A small sound classifier, trained from scratch.
Training: soap at rate 0.0048, 15300 steps, batches of 256, held-out accuracy 89%.
Data: 39062 training examples, 100.3 epochs.
Rows from block 2 of a small sound classifier, named by matrix and row number. Rows with one number belong to one neuron. Each number is 128 + 32 x the weight over its row's rms, rounded and kept within 0 to 255. All counts start at 0. Numbers have three digits each. After the name is the row's rms in percent of the matrix's.
After each neuron's rows are labels from the 100 clips, of 14848, where the neuron reaches its highest value: "top examples" is what is common among them. Only what is clearly more common there than usual is listed. The data: simulated sounds of rotating machines with and without faults.
# fc1: MLP up (model.blocks.2.mlp.fc1.weight, 768x128), inputs 0-63
# fc2: MLP down (model.blocks.2.mlp.fc2.weight, 128x768, transposed), outputs 0-63

fc1.557 090:153127153139153096161110108152193156091105155140202131066114108162105114128150125108149103101141146156176163176135114138119125085145125113089160163109133142172079108109118116052130141121133104
fc2.557 109:111111159143117137106146212117152133108160133139123174085147145140152151122168125136097117215145131082144160178132101140131086128115104079131152163077119156153157121110200157138044136183143094
top examples: speed: slow; reverberation; text has "room"; compressor

fc1.389 103:114076143136076097121107133099150104226161156127109098077066117113050120121137136179175160150106166130134179166134123109146149141081119103162133065097073116133134145137099142156110115117095126
fc2.389 109:168158162105148127115137149119147141113153121120138129120170096172180114189093129145134086109140167159116099155130154157090149126178126149150118097180072118145063127146223104157074113096151071
top examples: electric motor

fc1.145 119:115121093224101113095102170124096141127091171103170199091109127152107155110098106150087070148064115138182096129177168144126058149096140088166154131143143091110143160154105166104113117139086119
fc2.145 104:134132130087103099104126111104081114125154079109096100141146105107128072118129160111172125168168158029137149159098134158089165126166127168092127131144138165122114129108203080158217184148151171
top examples: piston engine

fc1.404 094:119127086086093123131079149064112093103093139127179150080139176113117145137141064120142099104154163066092156129168116077106129152159136135123090146134143147143122094145151108127096191145112124
fc2.404 097:126147111116134121093129146162094168140111129109152100140185102196164093086119124150164145071149096142090089097144052149112116105076092145090146121151139110142122120105114190150128174108183124
top examples: speeding up; gearbox

fc1.578 104:126072158119117155163123126101125195155132131161170144087076123117113200133137104102109135135146143168114144107135127116174098111160084162115130108119152055134129155096114088208124118122076160
fc2.578 114:167181080057084181124163124136105148071123088084120161098112101099127190178174148107149150120106150166066155134123144130119111135129133154115133134138161133116128105125173114165104158143126087
top examples: speed: fast; gearbox; electric motor

fc1.192 121:113127126192104092169106143067155111105136105083148118148117125042143149167169116081064116142146155130075122124112164144158083129190155152169110128140135134192109043137190106132115140075154121
fc2.192 103:141148139117082150117140084169095123143110184117134153105130130188106155131114082132122156147128091087120145151069062106179136114079114102105149148173158153094114229133044152144100104105111117
top examples: speed: slow; compressor; conveyor

fc1.210 110:130127017157105104101153166110081170166100076133154139073098134089126139117160138173092125124079146172144122115102125145154107188089160115139174122085167125140103111149119221058095078146127129
fc2.210 097:135147177120120107115087145131108077109139082133080151110143130080105116120117137040142104160112090084111120163166124183110120188111097158076100098090138179161111185117167092193164173145109151
top examples: electric motor

fc1.758 094:160105115178034180075153188163056136152161173190149125182063137110108130083116104088185160107151112135171106129101052099103090117140126108113092084129124096136145172123153163102156115129168146
fc2.758 108:100093146156155097129154128118181169138144116105144108132123160158098125137151137137144148130107182145131123117151160225082171137080062094119197120119144115122071150140142059099111117154110119
top examples: piston engine

fc1.141 102:152122186127086152148133180164127102112109159136149075161138058085086142118134083076161128113117143162120124110142121097133154102101086087124143127136090167099088164076142132115143129110140156
fc2.141 094:132107080126117167191153140066132164137165079100117149107129155156190112150128157124143106202112102125154106083177118062110112108185067164120184099110074142126089088152147166216129151170121132
top examples: clipping; text has "clipped"

fc1.563 087:116106153191108133119145126134164132123146151166098160156094115127130151150128108121128123088170152152104151139062108147133093139181146104147186145141165110088155165094153098153164074103136150
fc2.563 101:047096101082100125099113148185182114132142149050144162097175112111125101139142130145121132023131107129120169209115121123154099118108103152164075071127194182161166095148164139107135090166105127
top examples: bearing knock; electric motor

fc1.713 090:092176112131098093067098122085171141116125158169090094084139136107139104143106113123097086124064095089113120116133120099080097098101094115144113141182096126110102202159173124154147138092150106
fc2.713 108:097113166154098141081107188128119135092108117123130110111120185127136120176170106086133098137094150110124087111101180138136201120098066092103158166059134093163182107092166084152149198108060111
top examples: compressor; bearing knock

fc1.647 096:112151157145045106133138137170126094125141130159111114160161147100147136143146140097086108102123155153097144162108146132068087119092136039090119180135152113156112193138112151124084110093128132
fc2.647 092:132150133169122136153147202135153102097148120120097139138196169117152109100107151121152043123140167198148098127132076101102073144152169114079129157074124148089149179150147122123126137151149156
top examples: speed: medium; compressor

fc1.216 107:097168121149113098147165091124091108123115135123069127147126142145094187126133114137159155125114208084093191169161047048080142084047170145133118123084175154101054149106151116172095107138118176
fc2.216 098:147123107053163075093151136161162193161094150097146095096158111136132075113145123058113124147126121076059128123148163155125129120157116156138159126116058104167125173139105109086212133120128117
top examples: pump; compressor

fc1.133 093:092133127149126121153169084110170122150153059102131141097159154156121171115117091093181151109075145109145160082213090122143094165104173102133138114113181118112138127152180131126119141102076123
fc2.133 094:166124077146122140138111169161154102204149138071149168099170166050103079142121130180093155225156114164073074123117144148131119084148136095132112121136110120122136156129119140133111124118094127
top examples: gearbox; electric motor

fc1.184 101:127105088101122141076129143158124163133149173160187176145119140050095118131135124076161186169150159090151151066079078087185095131132129086125081144132089140218153140132140154126144108156126154
fc2.184 097:073078163149095073144180146116167150130083117104046132102108122127115163130111171148096171119125142089123108163090171172085128151125127099106186109093166119070129145148131125119065134121079081
top examples: bearing knock; electric motor

fc1.751 100:132165104125103080111137148149131128083138106206116134079122127132142121123163098133112134144094191113135126150107099097186161108162163135152073119136113076157154175145129145107080164073094081
fc2.751 107:165151176151064191098107084113071124156130135112147127130103086131165155160101201098134170165134125170120152121063156078060127133118091147082149136116140160122151129125137126122129168061084161
top examples: electric motor

fc1.364 106:145127102153095121159103101069089085074127158091136125095195125139135157152169059113061119074107124150125112125195134106104142180174091158160096199157138109151144102127142097122146169130152092
fc2.364 107:083104147102145142094116133165108174060127129138169101176125106180156062038144140105139158107112090141110129116128090124127108123079087124118147133155163107153107107131145117189120144128150128
top examples: speeding up; electric motor

fc1.749 101:111145168090108126133144134078110092124037108188138135125119115120072101107130183090149123140147120071170109076184176082152172107127140115145122136127154167125179199136103113115075137167079099
fc2.749 092:144093113133145154159155117159082123090148071072118081130096097136152084151152125108179130165147171095185104140072170161159157151093141178093094144102094112122139109111152149128145182133136179
top examples: piston engine

fc1.233 095:100169101116152115133179079124079119179165130116133100117139138139088101115103137117100086088132152194129110189141182169130103108121136067148143148169087072176112103114210157132114149158131137
fc2.233 089:128122126123125141159115132111129147114187139079096079140185065091125056096141119112089103147157186121115114173125106159097131055079131067145103146164157122132108091069093112096099169170220161
top examples: muffled (low-pass)

fc1.299 087:130113108129094121118148088123109172122087116172107108069118130132087098142123057044053131158143143115109129139133156166100145135164162081136177114121103114150124186161130159116077118078141142
fc2.299 081:112109095116080065229131093112092149112129106162118123171060086117136156089108182131185114104090121092130118132112141113130109109145126115071123115050115092067080138126147118124119171088117109
top examples: pump; compressor; clipping; text has "clipped"

fc1.204 098:090067075161157073103171109132120126120077101149149125122146064110134092124117145166103079082100075118113137120123101140118103142108036157097114072119153137171157162084133121125167069163094136
fc2.204 099:114069172105148176128124183163124086089129159126125159176132160136105144155185117089106058140098128110106108159159142121100110098150212100123126147204091100149132126110128148211188128122207125
top examples: rattle; piston engine

fc1.254 115:147110106099157150181138135108160118128170122068080143122191102117042108139082090130179173100174131172081158083147137101137106169129165087152154156176068155131110093148143123149114151121058120
fc2.254 100:065142100110146100126126147129146107088113107183128149124119114163130148086092143096119085165138157134127219136105203143136181146086064170096145116148103128109129163161141116159114111151128136
top examples: conveyor

fc1.496 107:145110121140120139165106081104136113085099127106186119131089087209110094122186091077140097137161124177112116106088116172119177101119168119081159127077114092203109107097130165135144129163090181
fc2.496 109:174167157138109093070138143131154152149189074163134143201145137158142146111126152175117131092100147082154085153156173122137105182139109131144093145165163119164107150180115092111122140107109111
top examples: clipping; text has "clipped"

fc1.669 097:161140098160194143142148135119118125107119132094124129118126070084157158094107103161169108098182139120103153171133145193197162112128111125064079069107140111154122180133130119108114124079096134
fc2.669 089:118132172139124157111159143158163081154191137141085119118197180086124037121143166197082078133120121099125110189174187139135131084140180121119098118126180155136188129099173118086170122118107124
top examples: text has "speed"; speed: medium; compressor

fc1.646 098:136096215120174133112125113141110087119107142129137099050123136133151106156123122143110106153095145051126108126140090175128131152132175167117157125157095174099100117144112137094110145120144148
fc2.646 109:127124177105150162165101133120169123128166126148150178128140115160179050105119107098151196076158160148119118084178061089125128105106166110144145160087122116118108091122110139143150149104130149
top examples: reverberation; text has "room"; electric motor

fc1.263 096:126170122117076079121100122113122169140162110090123162078076141097094136110199123160154147141130142181196099147128094119164127077143123136069102108138182109173140150211126154107076156192118128
fc2.263 104:107131051175174063172098152134120116100170147137130097189125187114110114102135116114147151076091127083124142103215109121121098178129166128177082131132151161127125138112135086123127141068085073
top examples: quiet level; electric motor

fc1.302 094:154164098134103106159109067070111089124100138127165166140103088116114140160163111153156145165086151135144149123178124137136117131095189157095135116109115131156058050157109166134124143134081158
fc2.302 082:098049146145163039101119178127123051071082102169108145144086148100182152137130161104128083178111127128089061169170181138090097126116170112140131126217086115147126086112141101169134095111115122
top examples: reverberation; text has "room"; text has "reverberant"; conveyor

fc1.390 102:089075150176076150068143116143174115133126139126140136170088128068149179109095120151131157098173150111163141131137082090161129109134159096146203161119116123163137122089073102128161150122156207
fc2.390 104:130084160122131075114122185102147161179134167114132131088089096140173122182095140185110116178109144116111120147112203216116166186149088130107122087102112113142110102148214134121110121183122114
top examples: state: faulty; bearing knock; piston engine

fc1.637 086:113123155204110070016092159161114086131141112202105147176150090121137112123161159128087126127148096085146129107112109146150153118171092117178138097113083118179177103098111061168137148133127160
fc2.637 096:157111172127133070118159166076093171090144124038092115144144125135158146191116094154095155180148116088084125175117171163138095162149120160145101121134122153083128167117160109105115103173086129
top examples: state: faulty; bearing knock

fc1.700 095:124170145121106058055134121125134147178117136114084147081158146156083094160113146174123135061120147139125022158167168125108130080093081176089094140114098168160175100132121151127150170173117100
fc2.700 094:087062157121131154076118142087153092106078119119127169117139120080128114115099117131092102159134140133128088128169108111131120107127164137077115077115202129124117131121135095161113164056147046
top examples: speed: fast; muffled (low-pass); piston engine

fc1.32 099:153127134115123076143103097148078151089017151154091155111173146103080132092162026086118122147161078125102107161123138109096109093110128102160117125173110159148149094114099120142105100112128117
fc2.32 093:116122119160129140156120139129163166111101098169052130167132107116191148112086148148145099094102129133117128129064092191124090156142130127114186150141166166118160148101113102146145108078067089
top examples: speeding up; electric motor

fc1.437 105:147167104148114091151169165157107115134091082188105149135144059108175146129147118122123082121133082071166167127151171146153098102109077085162153129140120108134104167080112089047141101153133110
fc2.437 099:113140096077144116156141070154121111149106133147201123184106125203099141144120146154126156091121123148148068083179143147130124128163118127106107140177108136076182113107142105137169121165157077
top examples: speed: fast; electric motor

fc1.373 100:157119083104081098108133178145146118176135155113204108071098174128104061132105097104097130161185148102104154067105077112208195147165120142070112125138133081162098139159172132120118160113119145
fc2.373 089:131095130097115142086143098139160153123155115043120130104098153146090201133131158081146101136108119216112169109151112083076128155116110189147164096065176135058109081150139123136104099073080102
top examples: clipping; text has "clipped"; fan; gearbox

fc1.54 102:191113144163129132143147137110096137131130166114129111084110117146123095135127147117096174161134069163104126159117097131128112163134133139080166166128135136111146138131108116128160097106173136
fc2.54 091:099147132147160144120131107124097101115081165123150133133152142107152157104134186197130149117123158105121162179142119151086133163110109137090131152145138090150130150157155167124138043156127143
top examples: speeding up; speed flutter

fc1.562 101:168134124119135136135150092143156127123132152069118174178152070150068097162142052065102133112144129146148145138151168138122112108099090069127197092132164138171146103153134120096109144151172126
fc2.562 097:134160159104161143147131167067123121112120141191128140129105125096168103093126154117120072095162090093149081067102136093136107085082106203082098147091112097062093155106118165180158156111133131
top examples: speeding up; electric motor

fc1.626 088:117149133118082092142073206078132146105158116123076157181124200096116047115124113135123146099102133115176155166140104069125144106153117144136079082083137152118146114186120127147101136127096087
fc2.626 098:133139168089088171073138116146107116118125114138117139125119146163174175097158144058133177130172168149140079113120161129096131118096066117076148128121142136139157124112167172099142089146031186
top examples: muffled (low-pass); piston engine

fc1.201 100:136158121171122151220156099117124135125144173126119172099153097134066121105188082149095139118154142094155100154139122164126097122120102067062102126133143111125128117214147110119104103109181157
fc2.201 096:177151107142155127105125134104123147156125122132121143197093170128114146097126130116140143071126115144115103055134135148150113198169164187111075100100143133100090133111109093141145162096097109
top examples: speeding up; electric motor

fc1.634 097:113158139107089141120110100124086167134093149149085126082098101113101133135085104115132151147118107125055105074017114076125131115131073090141131124184097151124129124136114140131145129086066168
fc2.634 096:151103041147185110168141132068092148105151134162115146153139053088157121102125172078151145129111159115169112145118124137145123096130158177060175126085135098074105148125152101198128104034078125
top examples: compressor; text has "speed"; speed: medium

fc1.98 099:152141063109109061176114120113141175149112119118102121089085124118157105140118093048127100066173198131133097191049150162126114128146189141114139173160132154117085103124126114107143174117145135
fc2.98 088:139089160103112110059159132135195122138156126120176110104191131091146098147141094133101115119123135159152157225094129121105115057110122110170114162114139136156135123122174089054145144139094115
top examples: muffled (low-pass); bearing knock; machine: electric motor

fc1.491 102:081139157155163125078135143138149161097148101133076126116123159083117132170157155164148119147095125117093132180100147120159162132213127188105092074080130091122150182133207096163144178126093214
fc2.491 094:183098081161125139104115131095106146118137163163132121084176029153161184106120118087146144084082175159156156136173139094098127182112108115150131117128113206139126103091037165090137087145108157
top examples: text has "speed"; speed: medium; compressor; machine: piston engine

fc1.247 100:096176137139123074070128094158134121114142153148153147065102127115129135091152188153132081102152146078137149092120147090124142139131166122124119186107143053147174087155170141106173142211131164
fc2.247 084:151118094099157098121119140150122162165062090070132112136110116133109144108145096116155174113114130146124154175156153135143174156117052076126143126116125180079125147164051146156106120096084077
top examples: electric motor

fc1.82 110:095116140143183116143140153183119126102084156168115121147117085068140094103114146143119130074149150157143117131129146162175117099049134111153178145133107141129118163137187068080121115130101164
fc2.82 110:112149077115104107136130100128114137194132127111184103144089117149117155155076132106116128129124130135149152110121103152109114114204149091063133116155159149073112117106084113183126139104110150
top examples: text has "speed"; speed: medium; compressor

fc1.101 119:102158140096143081148111109188140086102146147085065111040134126094083149104154139064058104104101159112126133090138176099121096116121134131136086134091121130065133147103173185102113126095070150
fc2.101 111:136172114112146134079169123139119153206053141168145144143138174175078138139115065152180154168127106163108154173147099142163147143058046157128120119109156166103146094110091146100160154125092085
top examples: gearbox; electric motor

fc1.11 110:186153092071109095082114136133117140175096132148131097169131137140132128089167108087123063166118068094139100116148155101116134121096070116158169100099142101092168196130092121122112161191117131
fc2.11 094:128091126162140147118135115166113139117187126087131117081139176118130115178114127168159084142116165135111128110116115157159124093119201132121125144127126134113141037130185141143168111117125132
top examples: speed: slow; turbine; gearbox

fc1.239 121:162160140140159167109134145180170141125114169112118142087097168117151167069147090092159177147114117166074182129061133154105119159066098166114120090161143113160116097122121114186122116121062128
fc2.239 113:095185089131107141130148162048126148092154140131092136111098093143119167143091136162127134152125161170097151121119114082128155146143147119173160124137166149097154090141090111119140118099116081
top examples: clipping; text has "clipped"

fc1.718 101:140108128183057133097109184157106162151170149124146158185103172146129155113106080149150157099155139133134154113150094121162149117143074131150102127150083086149159137138092155113137129152142147
fc2.718 102:125114126111156138106158115194159144084179115104084105112161188066160108093113116121064138121107141109149136166078174134146147184086146143085131132090153191095099124130131097129119114166090112
top examples: reverberation; text has "room"; clipping; text has "clipped"

fc1.148 094:133124072144149140132082141198128132079101177103159149137100165139123150122139076114141163162076149136083102106118162135088110165146115151084117129086080164133100041144083139085147162163146126
fc2.148 088:087108190141169134120139137120102147169077096188095071134121119096094082128138107073129116126139095139129143103147141112076123193117122127168102103149142113135162041133113140159115173084075165
top examples: conveyor; speed: slow; reverberation; text has "room"

fc1.694 091:100142183163140120146140147153148098097131090112133047054093105137125100150166129180127163129075138048106095127176137163157128123139132116095127100136130148095160077123136123087098169118217166
fc2.694 110:158124169084116148150105115088175139092191163114162147128128084133146090040098153101123130077178129155139126136198101093123140112120153145157114161098126133098165097150140165125114110108124151
top examples: electric motor; gearbox

fc1.708 091:119096166169140099089110109133136121142139135101137130089148090176104170146138121182155131118115095105148137084053172079158140085139088121079083143133125105154148141149073131156121148164137071
fc2.708 097:074073138090118146112170118104200114106116163094154125170120113118118154135186199136142100117120180100128174149138132136112136170147130153155173161099110162109126112102091084183165097150171119
top examples: state: faulty; bearing knock

fc1.436 100:105115095134106140123128094170124130086102121144114149074153126161110179173088086170104092138026114144087091113143098153140147181069162119129121106114123159127066061142121096131112145104128139
fc2.436 086:079045110137176120137117094133163127107099134133168126071147086149124150143121149082064148137141114073189153099081138094161086132170116160129109126084136105217105148124160144079127087132192088
top examples: reverberation; text has "room"; text has "reverberant"; conveyor

fc1.69 102:133157106113199167145153093190123120164117173132140161093079110149086224147155093117142131168106157153145160062162126129061122146112100132130138158067112113132118051129081137111122202136152109
fc2.69 086:113115103125137134101119137112136132161107081163144092129130171109111107097119081092106201133101098130106110157151150079036128171129147149154080119136154136108127043092090155136131130085124141
top examples: conveyor; reverberation; text has "room"; text has "reverberant"

fc1.422 107:115152103126135124111178129105198150126069091125126158100148136076094116095101047024116160110152117109069110117117163161233147114127147129133108143128082112170166107161122108176120078137115141
fc2.422 097:149147102110134103149116110119055172160104094128139165115118049113152117114100181141146113143101135071132141078128097085011114130165121114076174152136080075114088151180100155156115139110118120
top examples: clipping; text has "clipped"

fc1.355 106:135128113139079109112109045092189142133170109177158130097144132113073150174152064168120113070157203116087086139143134147084142096189140109134148121123151133146168183189092126171072113079110109
fc2.355 090:102145082206144067144119150118122126109146103126120151173121164127097083113115167090177157085094137106143135146082164122126099152097135090101113107093135123130032097120125076077146121117140155
top examples: quiet level

fc1.237 108:172145158121135124148138153150129083138095124133212110089122088165164074153154161102131154122132136122082115164083098138120091114158102158067095091112150209062119157082131148167158186159156196
fc2.237 111:105062098107102149086136141091118178102174164129130121071074199162109166121123088070143088130083131138148161112137136123068113161138154118127124135113105069169128139126143131115138089108082095
top examples: speed: slow; piston engine

fc1.276 114:066128109120120155112051117128160213106093135087177127147210134136095144127135170107200181178183136130111123128087114130137126097162099133145138157075155113160136120130156169085159156131148097
fc2.276 101:147134082113164092105119153139049117144163121133100150114125109132113066138128153131152086120113170096109142116162160167035115151121101154134169119099171161118132171157156132179110105145123154
top examples: speed: slow; rattle; piston engine

fc1.761 107:127140103115164115096171111065090144085143106098126113161144149099151120105166152129163110114118118157115145112103110151190162121176181121113159121146110112203107226142158065149169093117142109
fc2.761 099:153144127158106199202106109121144163163122143118183126104127034133117172118123129090126170080120135141116116122090151126042083134117106135122165148132131135073112047131067153138114109101077109
top examples: speed: medium; text has "speed"; compressor; machine: piston engine

fc1.182 106:126188159149056154107141112145035129129093115147069153119096144139081151103207127113137099110187121170119108134101120092100093087085173096139165137175069126127106184107139092132117161127118099
fc2.182 105:163168084159123103128133144149146123106108114089091152203088101098155120074099092088120181085134177093142130139100182185142134105123051174118158126128092116103138160100117141127147100109088179
top examples: compressor; text has "speed"; speed: medium

fc1.286 106:125174112117112093125115098183139040110120121178135154221138170101150083126106099108083148105158148105126145106125144053124110160182151117133141153104074145193123103126181085166179121117125153
fc2.286 099:087123178157139087076112159088162112174137137100094157127125123141129108118112117088082133175156114138114090131138132163137168167160076138170164111191156176068120148105093136144053151158114126
top examples: rattle

fc1.438 111:081184094091128119143125092162136113118154162074107131101119161140077080126152150158059142087104140090080082119128130124187159124157173138098089108153145121143140113169148171104154176114150095
fc2.438 106:134137085067168091090158174089137189109103183159110147065149136082164125157123031084121075162166125153109110187131196093094124110164112109125146088073142076091186136148132130098130118105133176
top examples: speed: fast; electric motor

fc1.617 096:158149139128124126083105171128151110139143141078086160174126144123134159130129089113142102170124123106112127120112146077079114088080157120152056103119158095111120099115082164041155132124166168
fc2.617 107:116090190103124138144129137147110179114138118253118140085100119130161106167091108172065179096119120149089071152127072096155100147095144123137202147090143167094166154121131102219137169178105137
top examples: gearbox

fc1.367 110:081141123126162134111126086166109100121153094079121162093170175087136125132146131148175145133145171139104124161067108117161154132160122200083155117173138104103132100118145080207137123067021168
fc2.367 115:158189144098148093118135076072070115060125120139142110077158092094162135130135120065160115139131156082079182132077167122149105144116168095126171083149161119070134099134097110048138123074082163
top examples: speed: fast; piston engine

fc1.614 098:047176133141121094075192112143111157112156130162066146132160095172136178086149103113143120111107170088118127194161073147101104105107134155142123098146151143162173176140091135130078108105148169
fc2.614 100:137206140076121091122157112162159135153125158153188120163165108132118155109161038095158132137144107126130121182150176070147187145079098131169128105135047115132151149133069093093114124226154186
top examples: muffled (low-pass); bearing knock

fc1.482 086:091119106090111123062130156167143157160068190175118125104120099134169175191137094124064137121116142111106168123156088152098124110145134111217118143151129141108114139136108145113134121132086142
fc2.482 077:171159100114101055186132059101114115117167094161155129129123117130128098060164109103124137179118133164179166166152202109163142167086064164130149097111049103100083121100077134104084101168147129
top examples: reverberation; text has "room"; text has "reverberant"; quiet level

fc1.273 111:068136066108081114143117071119127139144103129123126115089093124151151110117108147143129118224126060113156167141142095153128161101139169163083129122194183019135143106119125121111123126109068110
fc2.273 113:156164094117115150074128166163106121117078072118073144152165066118092165089137168144168066116099111096149071141095123146103175176119059110095119160165073143109150117117139092132171077119103160
top examples: speed: fast; piston engine

fc1.416 093:144142145120170129128162113059151108114127128186157160128123124050191143104145158143081219118143107112152143156101115116101164116125162114135133090149137124121148095099161166147051224124153140
fc2.416 095:128144125134145151121178159142153127150168190078082147093190168053126112113077135100109111170149164186156161117089116125104130109133132133166110144098187132089180076138184162067110080217091096
top examples: compressor; conveyor

fc1.644 101:080184141150158095145117120098063116102136139093125130086172140116112139138115165129133122113110146190114131170087094105198102110169147191060111146144127075106116090115130209106156127080126165
fc2.644 101:187114128061175081054109135102141129075088106135124147100167101116103148147135092144156103100127185142095100179149208091067117133096084093161146125139140121106132092145101138140141078214125147
top examples: speed: fast; piston engine

fc1.630 102:132134089112148136126088125173109188125078160131115141136026100103157120127160126124126186105089155139120144178135106106175139157085126100126182044106109064212081143144168139081163117142165094
fc2.630 090:106125171116110132087126153110131167152158081114112110111129107131142175149154109128113161115144122172164102137170095169107154147158153098166078127149158118178162129078154137157084190094066142
top examples: pump; piston engine

fc1.360 089:097102086088061134157145114131157164137177135075123155157166106143118145136187141082165136156127138153072101188136189082115130127177158132133091086098100150112121123118090152078127175064178140
fc2.360 089:056110144128087113141084113098127161124106136097103160096199098095101153079111167125155113141170149152055153200142131116127146126088140091071057132166137089158158101096095185115136176107145135
top examples: muffled (low-pass); bearing knock; machine: electric motor

fc1.490 072:111141141177144163070140087143115120119138105070115101092139104084185163176152153164129114140127134128161136165145110164138170125128174164170152195131108150103102063119137140146164113145141125
fc2.490 067:108146115085125114166119085153101100159136094123139129122106176198136116127127032139147157127142136117129110106125165088127164143152099157164106111167125123101134129129082135116126147121088170
top examples: gearbox; electric motor

fc1.709 099:091120162124148122080171164148152128171103146155121124109129075124167112157139139118105073154134108153097169141127155180194132116123124130101145125135109084119142187129100116077114169100082163
fc2.709 100:140084079157061148089142123143171095148140135108128099139168123135127111178099146187099118168123124104101126208147149172178073143137171123161139120182148115157151119147225172088161134144125141
top examples: text has "speed"; speed: medium; compressor; machine: piston engine

fc1.572 093:137140104136105123123102131130069089146079143068072100212151161147116175149149161128154069115091140067113163140126180102151085127113125136082151152092075048178154121149110149117093078152092141
fc2.572 097:104118118136079204184137174046149101125116107069083121079152151181142147111088126108134099096160077155070154077085135146127082169089143086095089104102150201126138158143140113135082147092096116
top examples: gearbox; turbine

fc1.42 116:128188167138115140138081179095100131160161145153120171159062134138095125169054089148112092162123157150123128115199144076154136142109075103130166168173134103121139095126122092123137107117129117
fc2.42 099:095119146092102116145093128156159155096136112110186117081161122120136153155150130120162128139100107140133132178108087134089118069167119163120122150126179127121144180116175118144147107107140155
top examples: rattle; grinding

fc1.336 114:145121156119118110164161114146102102137098135174087066150147128163149142136117133180116079069098114128155198118168075161121112116131090111093091061171126187132097111138157070178112099121083179
fc2.336 103:138132138140096142117129093070201163114104093123135122096169101156130115116138130124149107186125120126178098214113122119104177127120155155235126137155114094141160147143139079154110152132148129
top examples: conveyor; rattle

fc1.598 099:161145118091051169120145109154075122180127111154100141085118149155145126122183102089094126120101106097117149159144122117065111129092144111205153138101073114162091183105166172181089141138128166
fc2.598 081:124151081136079065195146116116118148117103097159117110162063104153123132068106082082119143084102149088139145102147154125159146110180115180116132126109118102063099177129057115099157154051152131
top examples: pump

fc1.418 116:098093126203155144116134130119106150095121151154196172083065093167114187135090131133140180126089101140172127133196142129111137123102096151094105123143115160067135156118098179111092105123109142
fc2.418 101:182159097037163116150133142136100121088117174118122098107138131145158088151129124130148137139118112064092160132142111116006130083182164122130153127133144119216117118125138084084167139134154161
top examples: compressor; piston engine

fc1.654 089:083129172075084160107099098164146119125115130130098161107094122160082151164138095122114091143131146129123142144108122112096143083126167060121153094103105112124099214134136154152095091130121176
fc2.654 084:179147124132102079164114090117081127111112087154116114170112115119145172108123105057132100103122105083106131092101147084121125099188114158088141118088139096111097157123122126161150161057140156
top examples: speed: medium; pump

fc1.757 102:069151119067117133147169086202097129144114155089168088061069113126109126151092146153133101121155134107148149145123127085173126114106159111195165110120066132143171077158139155171130131133167141
fc2.757 094:122103109130081142169122166112097157101091181086131144047137117112145072089103136147100132123103089158086111114104071155164131066163119123115168138143177126101168130103063145160159152077170128
top examples: gearbox